config.toml
model = "contrastive audio-text model"
dataset = "simulated sounds of rotating machines with and without faults"
train_examples = 39062
vocab_size = 51
encoder_depths = [2, 2, 6, 2]
text_encoder_width = 128
text_encoder_norm_position = "pre"
init = "kaiming_normal"
optimizer = "adamw"
beta2 = 0.95
epochs = 83.9
warmup_steps = 640
Rows from block 8 of the audio encoder of a small contrastive audio-text model, named by matrix and row number. Rows with one number belong to one channel. Each number is 500 + 40 x the weight over its row's rms, rounded and kept within 0 to 999. All counts start at 0. Numbers have three digits each. After the name is the row's rms in percent of the matrix's.
Before each channel's rows are labels from the 100 clips, of 14848, where the channel reaches its highest value: "responds to" is what is common among them. Only what is clearly more common there than usual is listed. The data: simulated sounds of rotating machines with and without faults.
# convs0: first width-7 conv (encoder.blocks.8.convs.0.weight, 192x192x7, each kernel summed), inputs 64-127
# convs1: second width-7 conv (encoder.blocks.8.convs.1.weight, 192x192x7, transposed, each kernel summed), outputs 64-127

responds to: quiet level; conveyor
convs0.87 092:472521522513489544507507501506509499538525556477513473539466469430519490525554496435485541495419465479491521480518582517484523464543478433541495460477509494450467486473458503522490501513570481
convs1.87 092:501529578484491544494577433487419544454496512476481467472515501427480505494446497533474500513534443520489472458605492456464474491508469508534496501478528539512498538478466502566495546491494500

responds to: piston engine; quiet level
convs0.103 100:561527537504508448472437557481492451520487514536436465497513547526498461506494536420545549510379547526503532497533556547488468521474430482478488536510551483504531509429480546473467557467541515
convs1.103 095:474511607489551506520575500480479446441454550468434475490544496520505480497464529495487464507486487503548440529559504421480436515470472513553510525526493482457460470573588563502489533552442567

responds to: state: normal; text has "fault"; muffled (low-pass); machine: gearbox
convs0.31 107:521516524521461523469517508462495507498487512523443526522513517443508455480537531497533458490485445540452491517274513508512505534443487439477509483531509514524475485513490499507493536407493480
convs1.31 077:455497483486480520487490450476524495500504508545407519573467474527481591514551505445522426517500471576560454551493469505512485485498466497498491534537600513350567537560529493522518555643540595

responds to: quiet level; electric motor
convs0.190 104:525516466511538539460499440501587512455579489534514534495450563529529530499489405579524534471503552513450469444507525503507516544505455547454480496357551537514503510541559539509492484458496513
convs1.190 112:509515494475495530469512509482405520469428455474523471486470487572468491488541566473510486500515555485502449554520463484447523507493546463479500435522497452570498454490510497537477509492425503

responds to: state: normal; text has "fault"; turbine; text has "thin"
convs0.51 098:473506487472504546520495507512487546476490486517464462513513471479524558470491525480470512430508491428391507521451540513498515469476490532563539488515516527498457453501496531316498522494499486
convs1.51 120:530526401546463518502435477505554524420546467526528579525520493513512566557529513502535545420409566496446502465485482517484508515494548496441534576465508530502463487473486577549476523453540492

responds to: electric motor; thin (high-pass)
convs0.122 105:542486492442523525515464510535500497506505490538540534496498429490551464521558528491481335458519486439512558498397544514508495484502516565489520464443544519480390501469499452515511497506510501
convs1.122 104:485543508495539514529496464557490476522499460520490490550478465461435531480547480401616394572492416532567484438561506474506498559527471443524568498563488497515477493468461468511502473493523488

responds to: conveyor; grinding; thin (high-pass)
convs0.23 068:537468520528503467510490507478562552500501488454571471565511419449500472480519500509476523520389466491463496493477509526490500524510457450522557500502491522401442412463526487512465479537495473
convs1.23 105:523436463494477490519491495537427520554502517507600547488512540462493476556530486536481475458494466440463503449487482509519475458477508509469483528493499518584529549507498438534522502478509418

responds to: state: normal; text has "fault"; speeding up
convs0.13 103:512506552506494479470500547453514490521491495505452529516521496514519507500516545496501499498492518536476498474273523497473592510475466462476504504532517481519532462493462544509514535468500536
convs1.13 095:521545514491544528500491539552487489466517537477448497536495454473478542511488459491465478490520487487531518537552485506518528449494505476473496481510540453460514543472522521520489584611458631

responds to: electric motor; thin (high-pass)
convs0.95 097:519476506504476516526516501437569596501626460481494502441489466515516432514492476510469531425462463494506476475564477519504576524512508493503504505523446580505456528566556497516500471537542585
convs1.95 092:453525592524569426529547596338472532525475464519542475529593545585523478495457505517466506521461521518482495543501467465416517591466492526501448489454473512537464491495537497505516532455444504

responds to: electric motor; thin (high-pass)
convs0.146 099:530513490452515530536521458523571494486527516569501502449543404465535453511530496458495463514481454456553522523472528530553471523517496558493500511501527544466425530473516435488513462535517496
convs1.146 116:439518569411425498502588515481440561477539515550488468507469456490515473463526470477521458553522499469528511460527507533431501555478537461537503491475460557524502468486476441526496486487458501

responds to: speed: fast; gearbox; text has "room"; text has "reverberant"
convs0.110 115:515495512506529500526513520450481491421516485505345501488494471396496483494514451519496466468444467512497419496478520500485495496458450393504448490478459539484508496504491493501493517476503489
convs1.110 095:474416467523487491440541510460475521511461527517365454489488554474478499466512487460473532492594421539496433510515532532451502461562466533554589527533540512488438496564544451519469496572457553

responds to: gearbox; air leak; text has "thin"
convs0.191 094:557482526436476528502343478532490424507483523501520496479575447499522485507527543545517459462497454427505560498493495517438482476486536543552500438471548440507473423462470424473502500486536505
convs1.191 101:472486523491553546570537500523486469546509481483429454561517488495463455497520464474510408559535486524494479486548541500474445548508502489551495528466508526513385512485460463513523467492531510

responds to: speed: slow; gearbox; thin (high-pass)
convs0.162 093:467515588514469458504489542491523508493513501537545518547563495465541490494503569482485560522533484481474550496382530482481574536447480537492495517507491474461491458503464508515450541491457495
convs1.162 093:564613510474512493556453522562509477508494521475530491542478487452482484472452449519452485443515446418482538518560415516504518479511531501486534498460464410525502469422506512521497502511467556

responds to: text has "room"; text has "reverberant"; electric motor
convs0.94 110:485503522516520505521517479416475508430532487505376524499483502375481470494547481503488452466457465492493429510498494517491522510432437395501489530522454500477492491502460470504498506479522461
convs1.94 104:471480530497453521423499543485491524492472531509367461543469519430449507504513464488416540492580456530513474503497586534480553458623493515534521511517585587489501477565564419543516499563489536

responds to: electric motor
convs0.105 106:460486494460551518500487521515526532483509462543533538513516401505557504508523522505457404436471502406513546489396539528530497503496491539498510490396494536459354495479525497504502506475489533
convs1.105 110:475492507507562507553519497540477452530428476542512513524461555525442554475518462459608407509467449510552472509544489431453500560523495402495512487588493482520454424489484506552513506464506483

responds to: speed: slow; rattle; conveyor; machine: turbine
convs0.2 106:380472468469478500480508486508504509500508537282501482480510516473467450488537509502497559547573483495520529504536500483442501469560502515506493528492391477510500495506527495448536489531473516
convs1.2 114:599468494428506608509553472533483492426489550367477501530574510485471404503492572509483530489544496492420537431447560525479497441493486530513540466480447506556511535535532459533485527531441481

responds to: piston engine; speed: slow
convs0.44 104:524517481494511543536483419506513498542511485343509493470564528494462404478564439520515567480536461530493495502510563530473505429580463482520466501531494543492460516504542502480493561479505563
convs1.44 098:499472531493476503526538491407503501466475568361452553512580520555485531588476610444543508503490489527500492530469593475529493434440487536461517479516464539531476542454555546461451538517392546

responds to: piston engine; speed: slow
convs0.14 105:485497484521425477495524553407509501512461506364483542465463448568462488506517467499516527491522577546468485469545512564496533534526522421523537456530468515513512507507499529530509480507537532
convs1.14 111:524514478497517515468540497458442479470473455374480446399476498540493469452451566501500489500452529427453503544505520411581441560471519534543513475465440567581562522464496558544480497450465540

responds to: muffled (low-pass); gearbox; turbine
convs0.28 094:519451504547506485528494487493515525508434452509460462501560522540474558501450512508466580548516523560555484479493550471491437442497569538571519557503539479482479544541517553423547509476533529
convs1.28 110:532483520494480497518512510515588508535516457523464558518481511513506538505596517465535531493417533507502528457531466514438519457488531461494501567522519372457466459552438520597472487496550469

responds to: gearbox; grinding; muffled (low-pass)
convs0.130 102:492543514517566462486523531497535393424440548560481511459485507538583532486541547476536483529521540497516531444511495535506453534476563552523470507441537453512531446497533523489517443540474532
convs1.130 094:507504534488418470442470475519481494486486577511516481466457504483489504526486506538529490452453514466566598546546529482515501484524475478558403501495541513516513474540594540491481483490491532

responds to: conveyor; speed: slow; thin (high-pass)
convs0.173 097:397484461487402484441508542590527501493484491400516425505508509473500518485497535497530624517563460452512491528520527469511589502593488534524552515532468485474542505492526504429548489542488562
convs1.173 098:553511508474534584504491513492463509474475471444521535522497536411462452563499566514452480461528413462485511463543499491521546439512524512506492495490501502537529520514520520551539600555469506

responds to: rattle; electric motor; text has "thin"
convs0.49 109:496511463495539497483495412582514523495523511432511511507489521437545413512513550512496525515578473528510473483467532467521515474509556517486357457507528486524531525529503472559491460530515469
convs1.49 102:482571539435481521451493535535507478437503539416458500537471406441411505482494551484496483522542414457625506504484605522521477499537449558525516493495520541491512565466515412476547465568490534

responds to: speed: fast; gearbox; quiet level
convs0.157 101:508524470485528494463519461515507328511410510453505500462524466489506499510513461462496486497519548493485492471452491531490499542503485539536484439454497493534537480507503487451518480513527543
convs1.157 099:511461522533482476491509499502488656509591528503507511458453462530542538476545556522490523519528577473513528558525507497433529485459547497523425505435517515517453457551512569435479507509447513

responds to: thin (high-pass); conveyor; compressor
convs0.7 094:449488517515482514483521502565502529533484483479492429463474510462542543515455555467364551487531505484516556396450510469552543523544489524454568455521556483449438503486518515471523537537488547
convs1.7 096:595578489499505538513491494548528471483487510406485511450446407435461491523512508478517516517508464510488469452499531480540518488485483505470509511462503503491542505453484546511476534515482507

responds to: bearing knock; pump
convs0.115 094:475407481473530538486468531485481488454480500535534453553480432459498504509507546494515529513436495500495501452492520447454469516527446460557438429364479435466397411431429507462508539433470494
convs1.115 094:504375524479472516536527511483454513445534485480497464505557463483476495498487485534492547464503473500554497492521490478492463523455491484519465525669431469459471444595530544499456524502470492

responds to: text has "room"; text has "reverberant"; conveyor; thin (high-pass)
convs0.184 102:481537537545535427519475532522542457420450533512441477473471451491545545509481491487534526557442557514546507470528493553479490511494445500522543485407489464445481487492523508495494528524461494
convs1.184 089:520483553482443489467490508522469450537490534501530511483482516487480540478547501507506520446467514456573546560501515443452497491533444535526373541517510513515482481553594531460543526516526490

responds to: clipping; text has "clipped"; gearbox
convs0.86 100:479535493485519450519485435472535458462490508593514525498535596532513547477468424455494539441450555467457463464508547566536503501518426492509471515471499538448529550507531509526534559494486524
convs1.86 112:468492507485455518455470527464441492502457416533521551514511472510523545446519517489494523505448503479515477591555469503448461520487553468458493488469534510469572557535476551547496535485508548

responds to: rattle; speed: slow; thin (high-pass); conveyor
convs0.47 046:490533483499468486510506507528468513560457486456571528493554457588509528492506529533506458508498524478528559553517530561418494544471485552518521480529503475480519497505537497433511448511504365
convs1.47 130:531493462508472480489498366520512485473507513520515521545463493500490439490535476479480452488460560527470500438472513516543395534514450486497495533508536479534524497490524458499508425485532324

responds to: state: faulty; rattle
convs0.167 085:471516540465492504527503490454472432523459518535511534435520454466449496513547594460524466504539487536407585505528540448514507512550546524506437449503474535540590513528494459520532495506492468
convs1.167 092:553541493493486498451484419540528474454476490466536442509464523459483412440467470448497564513424486495537500514536472517518419526486534528552537495493439509548503592501510529455507481530526474

responds to: thin (high-pass); conveyor; speed: slow
convs0.64 100:448525488492515462499497534530557478495447535448515568473464501516525505519579513503468473555546543489556513470534505537483457586518541562555556491448510518486453507503577498559469456559549504
convs1.64 092:559504502481439530475517486474478455453531539437516473440452488484472474445577543505531468482474539433506541513483538475547441556533506517536405437479506509581523488501523481463522445490443500

responds to: electric motor; thin (high-pass)
convs0.98 098:471532504545436486463555521472482545545505483465525498521515445435479481516518541537441561524484479541547470517485471471525432531509514442547491480469493540450403566565494477551506455534549469
convs1.98 117:575542473582489410510458496464521512484573501489466508526515479491491480519527530505415518446484514574490526491499494569469460515518462594576499567509503482493440472518467452494485529523499419

responds to: text has "quiet"; grinding; electric motor
convs0.83 100:505543489528500494500533494466488457457515467569491524478486548498481459506536492510527452479474540504485503535478519476484440567458494519504448479377552543484485504476525525469475456497521458
convs1.83 101:515538529475441532472475479502449475395435508503500456447458486517499454516458553436546530519439518477520467541460508453513456525512522490555505455601457557530447554511548509497486448529389473

responds to: gearbox
convs0.48 099:477467492473461490516476516522462461525466441547577466498547473437484519503475533485445442523468504512516555512369491450468535492576497523567448516478457439546524478451456488454538537483491556
convs1.48 109:551536499500467483546464542546468442503530479479544478480443470507502497484460459509501500474562482492522536526547530539462549509382479490464435502461458452507570494449437521389422529495444522

responds to: speed: slow; piston engine; muffled (low-pass)
convs0.131 105:384490484507472483487459523491472504525489530314524491449489478478444469486554491515497527518554501517531489519518471514462542511570472493481522491537361568525502478512525512497555463521471516
convs1.131 102:593518453493481601411540497530441469462470504353526483475517480476479388504447589530442534481534514455428536476473536486519478485474484557583526483473453545562547554473541489524482535503431515

responds to: state: faulty; air leak; gearbox
convs0.63 102:530501533461499521531466509481509536513510487495478514489571520505541487487500485550511502432491493557503485526539497518520476497474523516503497515472468476456490451529493482490507508502492498
convs1.63 094:541489456587529480500513535447504435517464427484533513541514455455520422488488495518448554533523504589461491491490451530492507563467464548542487538470473565542528497484527443510522506452532493

responds to: muffled (low-pass); piston engine
convs0.113 099:488528429541449489521508497567513365495432559495487495469480484509509531426446517461517495473555480481453513472490525511503473456480402468406550479499557466554504474523518550490520455534505492
convs1.113 103:573491460601504543486477527418524452537511470544552530530515497475493464511557496456472517450495497521466504496488444516496509526508510658538503535490534515486521473478557508518515523522600483

responds to: conveyor; speed: slow; thin (high-pass)
convs0.18 079:360551476470540427511525498471488525460508507439542515473486466419508488481504507443560498518391473470517502519490508422549510492535459504544568486498454525381475470498506471531496478506460457
convs1.18 105:570493483466448525522502457536402504536483519469536504419504530472500501510457543539483528500469483469521512476541543495498479405453533511437502497517431551545513532464453550486467575506394460

responds to: speed: slow; conveyor; bearing knock
convs0.81 096:446480501549433543478477522480475471527392535412512520494440486541449531487423421535479582506467529522448439541530473504405557431518470424594556515544459524522426472496442550555504499501481528
convs1.81 096:503475470493523605570509448523542553493517492462490509499474524494527442519481570455500484510468511438423479441498497453450502483446517497509565427484493472547520473459498531478511599531418480

responds to: state: normal; text has "speed"; speed: medium; gearbox
convs0.53 110:504515523498516504491498532438495504491505510521426521511500496460524488509528538503506436483482495536478491476298514501502544518426484445483496483517501494517491493488486494518495524449474479
convs1.53 086:512536452497492526505448536519511501535526565491423504565496505462461563507475486531501478440541463481525520510510485493576519437503522495415487476501567478428568507527542534523493553606486583

responds to: conveyor; quiet level; thin (high-pass)
convs0.127 098:481500491499521520480521479502518457458520494527499493418514575535574500508568508518468547541465597526549519479509486519521499549556451563558508512444506532464467570477546549495537561503468530
convs1.127 114:532483533494504524495536529538484560514482479470494506462448480464488531446510579484543526505505511543505479493573546445514507531441475480520464492567511526492459481524519629467431561533443545

responds to: bearing knock; turbine; thin (high-pass)
convs0.160 103:406527447463480563428478479479489509524496473525502456507461490511471529498455494570476509451435549533541311572498492516510482484483463507465441485519421535454426500512522502508492496484516496
convs1.160 116:491500390561513538552486443526528520489521469500536520533479517488464526505512505416583530564497473501489322394490458491470517507485525520441603409457489504551464488487476541457530529517513496

responds to: muffled (low-pass); piston engine
convs0.36 097:464481494606428459492472555524532416451510435476494429439479520494510503464446537495522523525495486500578506519470528465484470474507474507505563521492530571519481494529554572513497449534486516
convs1.36 102:544518507599535544511500495456497513500514468498518535509411531465433434501559483471485478482479511520468527513557430539444531515495509550563503530495536525503471451535558495493508522481599502

responds to: state: faulty; air leak; text has "speed"; speed: medium
convs0.5 101:517485550326463508525385478505489472507524512545473560482543512539484530484537497577518525422505544498471507530507504525523540500501492516451488521511437496495499489507525512487506554492470446
convs1.5 094:477505481517544549513510502500537457510448473513485506521471504459478459525468470472523525553521446540480466475488499466510521567549490462546529550431468530550440512478507374534583497434574512

responds to: rattle; fan
convs0.91 099:568478496494468538537562440484497456508487545516537571497503527474478510502484434506493472516516436468489463532526489539509458456443575520539513563517521505531431475476531437543362487496535466
convs1.91 112:455541516477501508532488476466547509512607458531513541575503457483565504468494528506501525462527496524527446513455535492468556470518460461541503598531514426432471452518496513468503493508499484

responds to: quiet level; conveyor
convs0.133 100:522481490439466515505414490518485387512450482542571498511492484468507478526476485531491389478478461391505511483455526527417439465493481571513501484484524505442411432454519425535490456501547476
convs1.133 086:481493559465500550537550453521456511474529470481455452488497490459474472464500530494506411575535447455500420433537559494470420511551497469503564502483502489491509505502423496493540483531452500

responds to: quiet level; rattle; conveyor; air leak
convs0.114 099:506445486547492448514466510545537490537502566512586465535516455491506481509528511503481369461486489476557499434436576464545466510483499543498496483439512417476450469485473469562458487489546548
convs1.114 094:497512513491540534510541424525453476496542516498483457547469481416458464493527522468521375555477449525517454477593494485520401530532446555485564468460492482461551482489409470503523470526493482

responds to: electric motor; turbine
convs0.159 105:511481512374495524501444516503495477515518492501536522485536444506488470491558511532490379404542478379483526482440495546507508513499498542504497479460465516493412499485525482499521521485447509
convs1.159 083:494492486583565540586478483573578496517462458521475549575467484504420508478516454425594449572515440543486473468515509506445520525540515475572567561569542482552426443483502456460538519466518504

responds to: reverberation; text has "room"; text has "reverberant"; electric motor
convs0.78 117:518493505513514504516524501437461510417518484509325507502500517374487493487522463511507468476468477507510431537464477503505500504453457416520478516514441532463513520501484504499507527478501493
convs1.78 099:467436498520485479422511517489483519513464534518384465525467529468473528496510448463440532514597415546500444511503519552471564465564507555538536542492549550463472520567539425527493499557504530

responds to: clipping; text has "clipped"
convs0.134 112:511513498519486520487502468477493523517490497501449520504498518468527497497521504502522440489513448521501485505206495498506503505500516474488498496522525518518521501514510501512502539468511504
convs1.134 086:450538472480483511538480479525519470518516531521439537583495475540473593508525551473551433531499507572569448546497488500541483524486473487472524504546599498352535540503523492478425561612513562

responds to: state: faulty; rattle; gearbox
convs0.120 097:502499514465445466494485512629478503443446561571510475523459497466517559444543551465488534537546434467532480554540489438511503562519588619503454538434562490545543452473520508522509543534470539
convs1.120 113:488529461456538546467473462556535465459495571489429565538463478461440522642551523459527457524509460460528489457581469524545527485482525484465536549493520581484517588481524543563485478584483513

responds to: muffled (low-pass); piston engine
convs0.65 103:402489502517433473486510467523439408485458513438511505471480493524456539490523455475526511548576555510531526478489473505397532524502462485511532500543437464543550497537533536523519520513435488
convs1.65 106:523566528479523530494545501549502458496433518472521451514539471556464440521519474547444499525558544489418550487477589529428503512571494499537450536451519496507481542486504452501545516485483423

responds to: text has "room"; text has "reverberant"; piston engine
convs0.52 108:551503505469490419527442486500461450515449527509459472483499493528488517497468498474498532484455573549472480496569518479452479501477478427473497472528519446497543536482318503477487504497541433
convs1.52 119:407512568437541486487606474510439456530512530512428474504458428495509538491582544446523384553504476511541477523531484448466406521477427513500515482501522422485492490449434497525458483531537526

responds to: muffled (low-pass); piston engine
convs0.125 097:505537497633419449452487547517511394491459409509478399455551570546501515441453520512478491518493523526524515508476515504498419488455494497476568548490573517516488494550449578433497444519495454
convs1.125 093:564544508603499533522471522427522495505543433506512590521457544481456429529545458477463499451468525514494533502523425494480526539540491493528515566517577507470513427505582503518509499479573488

responds to: thin (high-pass); compressor
convs0.38 096:540563507503464473532522449549419503528492433511514490454570487440482502517511548437396462518488454466572531402496480494527503470375571414491522506476539478420508558598452465454435479552524500
convs1.38 097:559585498519427446530454510527527492481463441471485554526459457512519472507505515537474491507475545436484507443509447590471481471564584473497494489469511524548521507439451483589515484467515432

responds to: piston engine; muffled (low-pass)
convs0.37 100:560542518504484443483440544522506429534457575506440441497506546497529444504484554451530506489404487526532535486534561537494458509481460498475508523511571476498541496474458485483460505523569484
convs1.37 101:463532596501527512495592457484439467456483532472429475484523476470456459502469520485499402510470497526549470541596470411450423515493438509537510523525525468466472490524550498531483502510494555

responds to: rattle; state: faulty
convs0.16 036:475485449524461513508459523559520471526493464440516489434596468547501555499545551554501506469455480440476517513535517540514538496489504588547546493559503466412553487505487481482510477483500450
convs1.16 229:532468460468461486505508396537481480516498505507575498471489511539485419537503439507520439517569531540480528461485515549513458543486359444506544474526549464456512481497513464497489404454491471

responds to: clipping; gearbox; text has "clipped"; muffled (low-pass)
convs0.99 102:454534514505565487498455436487514487558487564390445443454537571478565489468551441503507481447486463491426526489522542565485428460549499433550524521530529481502580507520543463463502489503447529
convs1.99 109:519512483562423439482509492451485495493502499441465608469479477532474496600518565510540496554460530478515486610487500503494482457471505540484514456507468519518460489454524596539478536440485525

responds to: state: faulty; grinding; compressor; muffled (low-pass)
convs0.93 098:558570528533535473472501549517539486481452460545488431503540543565519502510460475519481435409477520497520416507488536542486492489483395454462548513485492477479498460528450526425538509531467388
convs1.93 106:524472479562447509481469508431533502485438435540518575509486507512510488534614539516470488462388564447435491473518395508472499516528554469482479528434503459523515512477457492534532506503599457

responds to: conveyor; quiet level; thin (high-pass)
convs0.73 106:526512486487492525478505491484493321534454476532474486494396484493433510530478469471521490518507493502472487475488504524373470521499456547478504482378531498490468461504474490431485514524523505
convs1.73 092:523537505471463525531517506490488591496529430532492505534570424526487471529531524499464527469552491511464434497524494506441503540469461449498483579571513472499495473512470510508447530511470469

responds to: state: faulty; air leak; fan
convs0.177 103:454484529551486485443488494541486477444472509462469513474458454475508515512493471518481518553464546525527484449497481503350512511500475489552553464400474513482512416501528526542485522493490469
convs1.177 100:519562527506423525467513495535504567486544561455525470457477477494446482516519531506498518498498531432464559516469523466498523566516482489516377494533500588533452520503520538469512482469457443

responds to: gearbox; air leak; text has "thin"
convs0.144 094:521512544401515513480405492532488440512401511521573509484585476473520496497520539570516398450504471425454544515374503531456499508422537549530491450532483454493501399483487408527479515469511480
convs1.144 107:495528534466512533553515516574489439518520482542519514552461510539478475482472411473548394533539509470506507500554490495424453556504511438517506495499517510518395502459471439528487453505493525

responds to: reverberation; text has "room"; text has "reverberant"; muffled (low-pass)
convs0.124 100:368499520561468439478562493477452511491503503471536518551479419471433469499454488538530538483468541456514476497540426475487506515519498476455432385438411547417499488524507540494542512469484423
convs1.124 096:517450510534467487558504477507473526455491473535476456508481531509550459505435470455509544544476547515525445514536537485455522531471520477517535483561462509544480457588518505504480619494368489

responds to: text has "room"; text has "reverberant"; fan; thin (high-pass)
convs0.66 103:521536520509465521512516458446470494479482503499394519516449522458492517486506451461524537507422466526481455510511491521493522451402464453481521534519569474516433482483450462539454522489498435
convs1.66 090:436599512496488569528441570471453509536507458508479466595558474444484525490476474539443510482537428495558450491432439480521572488454500466504477611520542533422460514485521506482439535528538514

responds to: gearbox; muffled (low-pass)
convs0.111 117:522500511500519527519513495471476490423513503511326494466522493388524497488514475529492469480476447523475445527472498491508488490446462423513447512513461507478501503497486450486505510466508500
convs1.111 087:488398475524478457400497485498483508562480537541429502496503562489464530481551458460472481487584424518493450538515487560478484443512444506547557500504546500457480485547538434541486480573490544

responds to: text has "room"; text has "reverberant"; rattle; bearing knock
convs0.79 105:415509457491438511383476498487532470488421473461495465535496485475408472491420494501511522492481552492555322544518454492436455538479412495443461504523415522479563458474440513521521521461500503
convs1.79 093:511522482443459519570505465521508507466618485512522485536425448512519486539466489432504547592488512451500386441462488496508495536456533498368513512427504466510548571491438494469502524505462479

responds to: gearbox; grinding; air leak
convs0.84 104:487486480542582493486497534536481388434353509517532493539517350469507498480512536518506512500493487529526490534490467508495436537485542550531451458385486493454505437488521507513519517497509505
convs1.84 091:530508507553449450509546467559526676462624504545517566528479477511530449505540486475536555479507515432483512473536476519414488508479524463506514558503452519487422522536554552477497469494481475

responds to: text has "speed"; speed: medium; gearbox; text has "muffled"
convs0.89 097:544509501520535468459513536441506484478510460568463500544583560550502537521524534450498512500515553531463517422451551492550452517521513522532456494356535417503497398474449571519530556431504478
convs1.89 096:490511502509505508615491538493446454485470500494481543523530512510498485480451517497501492518482549477642488541554438461555436514435489517465536480623462528439407445501509591488429514537482526

responds to: text has "room"; text has "reverberant"; piston engine
convs0.152 107:535494488484489553493506452535464452487435461519457486489482521494444507509514418479555489488430523462470491497538496499351482477485461525479500508513501382493503502467451460393464485493510526
convs1.152 093:482496578443483512494538494437502548482600474527501483552532409545527528508536497527466491507520508498590494495508549508428459509501508533496472605493474471459500543532439506512469502516488466

responds to: speed: fast; turbine; clipping; text has "clipped"
convs0.107 118:491514496484495548514490479481462516476504503480420513492497495462497489493515478500508455486491504507484488476348500527502475502458483468489446491505470521504453506502510487522496531442448480
convs1.107 076:462497427456482574515456467482474464526478533480446513572501458563459579534514577514520429502559449482507449551453501478526539427500505504484512546535565507432572542518501453504464562590503557

responds to: thin (high-pass); electric motor
convs0.19 104:466510549415479535524490479510545517527534500496564501428549381477500483503522511513466439445490439385481562494479524553504487483511498582495487471417499539437396516515552430451495494507513549
convs1.19 084:498531548553532481548523546473483493581450441482473506530505485519470504472471474511515446563471454536510516560510492481450540533509531493541482494541454504564490457464500539521532526446456490

responds to: speed: fast; turbine
convs0.112 099:456538459529477497403496473449447523468539537483435461567520479560470490507506469506498519486511497514476468387527559521485387502462500467518465458400499470465474415538516523530515505489520480
convs1.112 110:523441541544505466652507497524481469425484501513504533556510476510484485494502538418520480490416529487535464511518403480514439474520480501518538517660493419482471410552500535466480533538481485

responds to: speed: slow; gearbox; pump
convs0.92 102:487523481535452474478535536524460277531398497558535522474498440506444545496473548500473459512518562495482542485440487508457523556490443522463480468424485465524537456514510505518482513529524490
convs1.92 111:504531469517469467509498522512459565486560527494575486498479489551496482477487516481516509455540574435471521532518499531500519525410500467461509437616493457513472430522510552465448510517423541

responds to: bearing knock; thin (high-pass); machine: conveyor
convs0.85 098:444462474522497510511477456524512510594472451464521396512523498524496531527514475455412509480489536489536477457420524510469489476550436533421523505522443474496433514495497552454513532464514545
convs1.85 103:546592439494492520546533496502473485456461502457519490500423516484507522479527556432579484595523510516529399492509500490522530465434466506463603459477494460502441469397402526507436493513476501

responds to: reverberation; text has "room"; text has "reverberant"; speed: slow
convs0.39 098:436494514528481484502513537451487505486507487480457496507519370442542497489469514486435472477446518510489504422357529492478513501473445495491478423433483490435489476470494497488523487466444501
convs1.39 077:556503467549496469484468532538507521535529553461469476492504469504466523488470453519475463394509529405451522489504491501471492405523500468467545494492524422517543444472545487514489518471450532

responds to: piston engine
convs0.32 095:498465496490498513512418511566558493543522512538636532496531438502500488501518552491472488476477466446425535486467592497463503528531458557503490485503510465483488471521478479493487493532554515
convs1.32 101:455551496462611509445530479483390491490453447531535451492520498457504477503479499497498440521504422534631451529625456394495527517467480463497531493509486569539465511435435479559475540481492539

responds to: text has "room"; text has "reverberant"; conveyor; thin (high-pass)
convs0.153 101:457534537451501510498486504527442469496424490511329480506500503485518611506490480502541489476397523469472493538502484473433520474522481421539556534496463455478536472509463519451503563497473457
convs1.153 103:430481520464455502428518481526476511506533547505448459478460457490479596502564509514467503534528481511538509540518551539382519446497503528519471516491524451506538520501462520453438536522483474